From a checkpoint of a small image classifier.
Model: 0.837M parameters, norm batchnorm, activation silu, depths [3, 3, 3].
Training: cautious_adamw at rate 0.0049, batches of 256, held-out accuracy 100%.
Data: trained on rendered landscapes of hills, water and sky, 72500 training examples, 123.2 epochs.
Rows from block 3 of a small image classifier, named by matrix and row number. Each number is 500 + 40 x the weight over its row's rms, rounded and kept within 0 to 999. All counts start at 0. Numbers have three digits each.
After each channel's rows are labels from the 100 images, of 14848, where the channel reaches its highest value: "strongest on" is what is common among them. Only what is clearly more common there than usual is listed. The data: rendered landscapes of hills, water and sky. In brackets: how many of the 100.
# conv: 3x3 conv, stride 2 (model.blocks.3.conv.weight, 96x64x3x3, each kernel summed), inputs 0-63

conv.10:486489488523537526498470486476585471492472456443541488527489434505537526544543432503563475453512459502502541430515529523477443469438570527506394470526517449486525532423482501492528504480465406
strongest on: sunset (90); terraced slopes (59)

conv.21:415527536496542496443509462494578486417506534489484479480364442458494499529468516505481439515511568493539456422444515487486476498465504435473462510492519489466447495487498517537537552478482443
strongest on: sunset (74); desert dunes (40)

conv.42:521514485464305375489572529501494489482445521505520463396505496543514530511528510514500545532504464504512501507509476515473524493434512531505501495443518496476533490501520521504523498491499481
strongest on: terraced slopes (63); sunset (53)

conv.52:580515500436494505502488492488524452534476516409512457520474434553496525496518519451445469547502419471481555425577523471479451470485482548453441484553486485518518540463561508495474485440558448
strongest on: sunset (84); terraced slopes (71); sun or moon in view (27)

conv.20:529485456504445396534459475533467515527399516489528519404403446464513498535456506512482548508493519470557533534489453535543476517514502490552517514470467504554485406495463513536501495526481561
strongest on: sunset (84); red mesas (60)

conv.1:531486495520556558465480447451521551492466539489498506569482492513471578522547521427544524409565502432561507447463523548513477467483537541477417471457522467467525504446489490551552460483487534
strongest on: sunset (70); terraced slopes (51)